config.yaml
train_examples: 39062
eps: 1e-08
max_grad_norm: 1.0
warmup_steps: 450
adamw_weight_decay_other_params: 0.01
Rows from block 2 of a small sound classifier, named by matrix and row number. Rows with one number belong to one neuron. Each number is 50 + 15 x the weight over its row's rms, rounded and kept within 0 to 99. All counts start at 0.
Before each neuron's rows are labels from the 100 clips, of 14848, where the neuron reaches its largest size: "strongest on" is what is common among them. Only what is clearly more common there than usual is listed. The data: tunes sung on syllables by a formant synthesiser. In brackets: how many of the 100, against the usual share in percent.
# gate: MLP gate (model.blocks.2.mlp.gate.weight, 768x256), inputs 172-255
# fc1: MLP up (model.blocks.2.mlp.fc1.weight, 768x256), inputs 172-255
# fc2: MLP down (model.blocks.2.mlp.fc2.weight, 256x768, transposed), outputs 172-255

strongest on: vowel: /i/ (65 vs 17.2); consonant: /b/ (31 vs 13.1); white noise (26 vs 7.7)
gate.168:37 28 58 51 61 59 52 27 56 46 55 27 32 64 49 42 68 54 41 47 31 45 50 53 71 53 41 37 33 51 65 42 48 31 69 54 40 56 47 46 57 45 54 49 56 42 49 53 59 48 18 70 70 38 44 49 32 53 44 71 40 40 52 59 32 21 59 49 82 51 50 43 70 60 12 41 40 43 54 30 46 49 50 42
fc1.168:52 50 66 15 46 58 52 43 50 39 47 59 53 77 44 54 49 86 59 76 82 46 30 72 47 39 23 48 41 54 51 95 52 37 42 42 55 67 58 51 48 67 54 76 47 83 49 54 62 52 29 50 43 40 35 71 58 48 42 65 43 48 38 57 58 37 55 35 45 27 65 39 58 51 50 50 46 40 61 64 23 50 70 53
fc2.168:66 58 39 43 36 47 33 83 84 51 00 72 62 62 60 40 41 54 51 47 58 24 70 53 76 67 31 04 54 52 58 68 34 52 62 53 36 45 65 46 46 88 50 83 69 45 47 48 50 41 88 60 63 62 23 50 74 49 51 67 65 63 36 46 52 65 65 40 30 56 42 45 46 59 52 59 57 62 49 48 49 32 41 95

strongest on: consonant: /l/ (90 vs 12.8); vowel: /æ/ (42 vs 16.3)
gate.67:65 40 54 48 52 46 69 57 32 40 49 49 74 74 46 46 41 41 57 45 37 59 28 49 31 67 13 70 37 58 34 45 75 66 47 49 47 43 44 45 66 64 51 37 79 56 58 32 38 45 24 53 50 55 60 46 58 63 17 33 37 58 30 45 50 43 32 60 47 73 08 50 40 44 41 48 30 90 40 46 43 73 37 53
fc1.67:35 57 26 47 64 31 60 28 44 27 40 42 29 85 57 51 28 45 42 66 33 69 65 67 54 46 49 69 45 90 61 28 39 74 34 63 63 65 59 60 61 58 56 44 60 54 66 40 41 28 39 49 28 63 69 46 49 59 51 54 57 57 21 40 41 51 43 57 50 70 39 51 80 48 81 46 48 21 33 22 57 73 52 56
fc2.67:40 61 58 48 43 47 67 19 66 37 40 50 33 27 68 51 52 55 44 75 56 25 65 25 53 74 71 32 54 45 50 43 40 55 56 29 41 36 65 65 41 48 57 55 69 57 83 58 75 60 16 43 54 57 49 99 31 31 41 40 28 56 40 89 76 56 65 47 43 28 62 78 54 49 22 48 69 55 59 36 67 49 40 42

strongest on: consonant: /l/ (100 vs 12.8); child-like voice (62 vs 24.8)
gate.385:47 57 65 48 88 48 60 60 59 51 49 93 82 44 66 53 70 39 51 31 92 52 57 58 72 47 40 50 52 38 34 48 61 45 36 40 22 14 38 47 48 56 53 57 22 53 49 62 28 16 50 43 50 48 25 60 54 27 39 29 26 59 41 36 56 47 62 41 55 68 55 49 52 59 50 48 60 49 35 48 45 67 56 32
fc1.385:59 47 56 43 39 42 29 78 46 51 47 23 39 65 31 63 55 39 38 31 76 17 60 59 46 60 61 72 59 41 53 36 66 55 41 51 23 53 21 58 53 53 58 52 23 55 66 69 51 62 66 66 56 49 46 52 25 57 45 72 14 55 50 83 55 50 52 61 45 48 49 40 48 23 52 52 57 52 41 47 15 64 27 36
fc2.385:44 65 53 45 44 52 37 69 49 50 14 30 49 54 45 37 40 35 66 54 38 41 50 47 31 32 37 48 43 52 50 55 56 54 50 77 74 65 42 32 60 58 52 18 50 43 49 54 48 50 44 65 25 62 35 49 45 50 73 37 70 39 47 55 54 39 64 74 58 41 23 70 51 41 35 34 50 23 54 02 19 59 38 40

strongest on: consonant: /n/ (50 vs 12.5); vowel: /e/ (41 vs 16.8); first note: A (32 vs 8.6)
gate.416:36 49 52 58 50 41 48 34 37 50 50 25 50 48 76 19 70 53 56 47 46 33 74 33 09 31 50 64 46 50 73 63 44 64 58 72 69 32 62 51 40 69 68 72 73 51 67 69 60 50 50 60 54 44 29 40 65 43 41 57 81 81 53 67 48 41 45 60 38 38 52 63 32 37 58 48 54 00 48 40 38 43 58 70
fc1.416:48 48 56 28 39 72 52 44 59 49 56 62 31 50 25 77 35 33 43 70 44 55 44 57 51 45 42 63 46 47 38 47 50 38 18 24 48 30 58 52 80 32 34 55 47 46 50 38 42 73 52 50 32 56 66 51 49 49 66 38 52 56 32 41 37 50 44 69 68 32 49 09 44 76 31 48 48 61 50 46 47 73 43 45
fc2.416:62 53 23 53 47 56 75 45 36 60 51 18 55 43 56 50 59 51 60 32 52 37 56 51 46 32 25 65 54 42 41 45 53 58 21 65 63 38 42 48 77 32 34 55 35 74 53 69 62 60 45 40 49 40 48 38 59 67 37 70 58 53 48 57 47 28 30 51 58 62 54 61 30 31 36 22 66 47 55 53 51 56 51 48

strongest on: the note B (98 vs 28.2); first note: B (91 vs 8.7)
gate.442:65 73 58 32 37 69 54 30 58 51 47 40 59 67 49 43 35 30 75 73 51 61 71 55 61 21 46 68 48 43 63 47 57 49 20 35 50 32 72 31 74 47 61 76 39 50 73 24 83 48 12 72 18 68 51 40 61 32 42 50 42 38 80 42 60 62 57 26 61 53 68 37 71 82 50 62 21 51 59 42 42 67 59 18
fc1.442:43 38 05 59 54 19 32 34 56 50 61 59 63 39 53 59 53 30 44 56 46 66 49 68 60 76 71 52 33 56 25 42 54 51 74 55 13 51 21 48 47 85 51 32 49 64 53 56 65 45 72 68 48 39 46 40 36 74 48 72 45 25 30 65 50 34 55 78 55 22 66 47 26 47 43 73 58 40 45 78 49 44 71 24
fc2.442:22 81 60 36 74 45 55 47 36 51 35 38 62 27 43 31 68 38 59 35 87 47 46 48 80 37 52 54 44 82 46 47 82 53 40 48 39 38 55 49 30 63 31 19 28 40 84 40 58 86 14 48 60 53 51 38 40 58 39 26 44 62 82 61 48 49 28 32 48 73 50 79 36 54 42 37 48 67 26 39 50 54 46 39

strongest on: vowel: /i/ (50 vs 17.2); consonant: /b/ (31 vs 13.1)
gate.644:44 90 53 46 40 67 44 68 49 73 37 31 56 63 66 31 53 74 65 31 49 47 57 77 51 43 45 50 67 42 47 46 42 63 51 51 51 29 82 57 44 53 67 32 28 22 85 52 24 72 69 46 43 72 45 21 30 50 29 56 56 00 37 52 14 21 74 51 42 24 60 52 49 69 52 72 48 23 43 32 54 43 53 41
fc1.644:59 50 30 49 56 41 34 18 35 40 49 66 53 61 61 00 47 60 25 46 41 50 63 40 58 40 36 45 45 49 47 63 35 80 26 43 47 59 61 38 31 51 50 37 49 47 63 54 77 56 66 43 53 50 35 51 40 66 41 54 52 66 93 39 06 39 39 51 55 43 59 36 50 55 52 58 58 54 39 49 43 36 81 42
fc2.644:56 57 13 31 58 57 58 74 58 51 74 41 54 75 92 38 62 44 58 65 59 36 45 31 65 38 53 39 78 57 50 31 53 37 31 59 72 41 51 35 50 53 40 33 67 62 43 25 48 52 87 22 51 37 54 58 70 59 45 51 31 49 67 59 45 19 49 47 39 49 44 20 71 66 42 41 51 36 67 33 57 27 77 53

strongest on: consonant: /l/ (90 vs 12.8); vowel: /i/ (41 vs 17.2); vowel: /æ/ (35 vs 16.3)
gate.734:28 83 41 65 47 43 20 61 56 40 63 46 36 52 57 34 58 34 54 54 65 63 40 53 55 47 49 36 52 46 42 40 47 50 52 49 50 63 63 53 51 07 42 65 60 29 63 76 49 55 53 68 53 52 53 27 44 24 96 73 46 69 61 54 43 49 55 53 45 68 49 43 79 23 47 41 51 53 73 54 49 53 70 50
fc1.734:56 74 62 21 58 55 42 68 55 49 51 52 49 55 59 16 48 20 51 84 62 48 66 46 48 62 38 48 52 53 52 56 29 58 79 60 40 57 52 50 45 19 23 58 53 48 54 60 61 45 46 47 45 45 59 46 01 43 51 56 59 68 46 67 22 51 83 57 55 59 33 47 60 39 70 12 55 38 41 54 61 58 63 46
fc2.734:49 49 52 26 10 56 43 35 39 91 57 41 56 44 52 60 31 59 34 61 55 54 66 48 48 59 26 55 47 43 46 63 49 54 49 52 36 47 41 44 45 54 60 56 38 84 53 44 40 58 46 64 37 58 67 70 47 71 23 49 74 42 35 74 51 33 58 67 51 39 68 59 43 42 44 36 47 42 65 40 48 49 73 40

strongest on: vowel: /i/ (43 vs 17.2); consonant: /n/ (34 vs 12.5); clipping (28 vs 8.3); first note: G (25 vs 8)
gate.42:74 52 50 47 40 58 47 88 73 66 57 48 52 54 41 21 46 56 52 53 52 43 40 64 46 23 47 37 69 44 55 62 44 66 59 58 47 55 55 15 56 55 76 89 48 67 62 41 14 61 54 69 75 44 61 42 39 37 49 54 62 48 93 53 44 51 63 67 33 28 57 61 52 41 45 70 63 52 53 47 20 48 45 44
fc1.42:70 63 35 45 54 63 57 52 63 50 57 83 50 69 33 43 69 21 44 50 53 49 59 32 52 76 57 24 54 51 84 92 60 62 33 52 35 50 44 52 38 46 58 49 62 50 59 41 58 48 30 36 65 56 43 21 37 68 61 33 58 50 40 56 46 69 54 46 63 65 53 48 63 36 40 60 04 74 44 43 59 83 46 59
fc2.42:37 37 51 46 30 40 66 79 66 11 48 49 44 49 44 62 43 45 39 46 50 66 50 42 80 35 62 52 62 50 53 44 49 52 25 53 55 59 68 49 67 55 36 37 39 23 22 52 95 44 51 49 40 74 48 78 50 62 50 43 57 73 26 45 68 69 83 31 83 55 59 55 58 58 26 33 38 57 51 52 50 33 51 58

strongest on: vowel: /i/ (71 vs 17.2); pink noise (29 vs 7.1)
gate.525:58 62 47 37 37 45 49 56 50 72 39 64 50 52 22 62 56 48 58 50 54 41 57 41 66 54 42 55 52 80 85 66 35 71 47 66 50 58 69 60 53 38 32 41 53 49 27 41 00 19 51 39 70 64 47 53 49 59 49 50 48 75 73 40 66 63 67 61 59 57 62 40 55 46 45 25 41 58 74 28 50 46 55 84
fc1.525:45 47 61 54 72 54 34 68 49 27 64 49 49 39 40 15 43 50 38 42 59 55 92 54 50 50 46 54 53 40 54 58 50 66 51 48 38 83 74 66 50 33 57 44 39 45 41 44 54 44 56 20 48 61 70 18 30 64 63 56 73 83 49 52 65 40 65 56 44 47 47 53 47 47 46 44 44 37 45 51 30 56 33 50
fc2.525:04 43 40 64 36 51 31 55 40 48 36 50 63 42 46 53 56 41 70 60 62 36 55 53 41 39 49 50 63 75 67 56 42 49 54 55 60 40 64 31 29 66 30 48 52 60 35 16 24 47 39 23 50 32 60 54 50 73 49 49 44 62 31 55 60 75 32 24 47 50 45 53 46 64 69 40 49 79 56 47 16 64 35 19

strongest on: consonant: /l/ (63 vs 12.8); vowel: /i/ (59 vs 17.2); child-like voice (56 vs 24.8)
gate.179:31 44 37 54 51 33 48 85 68 45 52 56 64 45 51 52 47 41 63 71 66 32 46 57 47 68 70 78 51 24 51 57 41 50 59 44 55 51 49 46 51 37 74 49 64 42 55 56 68 48 38 76 53 58 23 19 43 62 66 48 58 71 48 83 24 25 43 57 44 55 51 57 18 79 65 64 58 48 25 65 22 69 53 85
fc1.179:34 44 27 93 49 62 45 63 39 71 78 63 49 50 73 53 37 56 49 65 74 49 35 34 42 37 58 42 33 51 46 52 54 52 60 42 49 48 73 58 58 27 65 75 59 46 46 39 79 42 39 69 54 45 25 53 49 56 66 78 50 53 75 56 32 27 36 52 64 56 48 64 42 69 41 50 44 51 42 82 42 66 41 84
fc2.179:55 71 47 50 17 44 64 40 48 41 59 45 32 47 47 54 32 55 66 58 43 57 51 56 68 47 26 08 45 68 64 69 27 53 50 55 76 42 52 41 67 49 47 47 32 63 47 47 54 76 57 49 45 40 77 54 32 60 52 67 45 66 51 54 52 73 50 73 45 51 68 45 38 50 45 24 50 64 41 46 59 25 64 56

strongest on: consonant: /l/ (55 vs 12.8); vowel: /e/ (37 vs 16.8)
gate.21:30 27 99 50 38 46 63 54 09 57 44 54 06 50 69 48 50 52 54 69 64 69 57 47 54 75 44 59 50 63 67 39 62 36 25 50 48 56 49 57 49 44 52 58 21 58 42 38 75 31 56 53 46 49 42 56 50 85 44 59 42 56 90 56 41 54 53 67 50 69 31 66 18 49 40 43 70 50 04 18 44 43 38 58
fc1.21:70 46 43 50 50 29 51 50 41 65 58 40 57 37 44 34 65 52 33 74 52 50 58 18 58 64 48 43 32 58 52 55 47 28 86 49 50 40 84 26 53 50 59 47 48 49 90 59 55 52 44 51 58 53 54 67 65 70 38 43 79 34 67 70 42 59 24 53 55 25 52 48 55 72 19 50 51 45 40 32 42 52 63 31
fc2.21:48 32 47 72 57 51 29 22 65 61 45 59 42 45 53 57 42 28 69 50 60 78 64 40 55 49 52 45 50 51 57 49 59 16 15 43 48 18 41 45 66 39 56 51 36 86 44 50 77 23 63 34 52 39 44 48 64 50 65 24 64 66 71 72 36 65 35 47 47 57 47 65 61 53 67 37 54 69 40 56 51 34 54 51

strongest on: consonant: /n/ (40 vs 12.5); vowel: /u/ (36 vs 16.8)
gate.310:38 41 48 61 77 58 40 57 73 76 60 55 52 55 47 43 32 52 59 60 57 61 52 62 44 55 48 66 29 47 46 39 49 18 48 40 55 45 25 46 74 65 52 82 71 79 41 30 50 67 87 51 62 57 46 73 50 57 53 50 69 75 57 75 06 54 49 32 75 37 50 55 40 71 57 42 50 49 56 58 50 64 44 61
fc1.310:56 72 50 34 52 49 62 47 38 54 30 50 40 53 40 40 43 34 46 26 19 24 63 55 33 50 44 53 74 22 38 44 63 54 35 45 26 68 42 57 51 53 35 34 35 48 59 56 49 54 43 47 49 63 46 67 43 51 16 41 31 44 83 09 59 43 47 82 49 72 11 57 56 53 24 53 30 49 43 44 52 60 49 48
fc2.310:41 34 54 64 53 54 61 64 55 47 49 45 43 52 65 60 43 78 91 46 51 33 61 47 54 37 80 48 53 45 40 55 43 67 70 47 43 24 34 41 54 43 73 79 48 49 58 55 48 55 61 55 57 16 65 57 58 35 22 63 47 34 52 74 45 63 40 34 39 30 60 49 41 71 54 46 43 58 39 53 35 65 68 34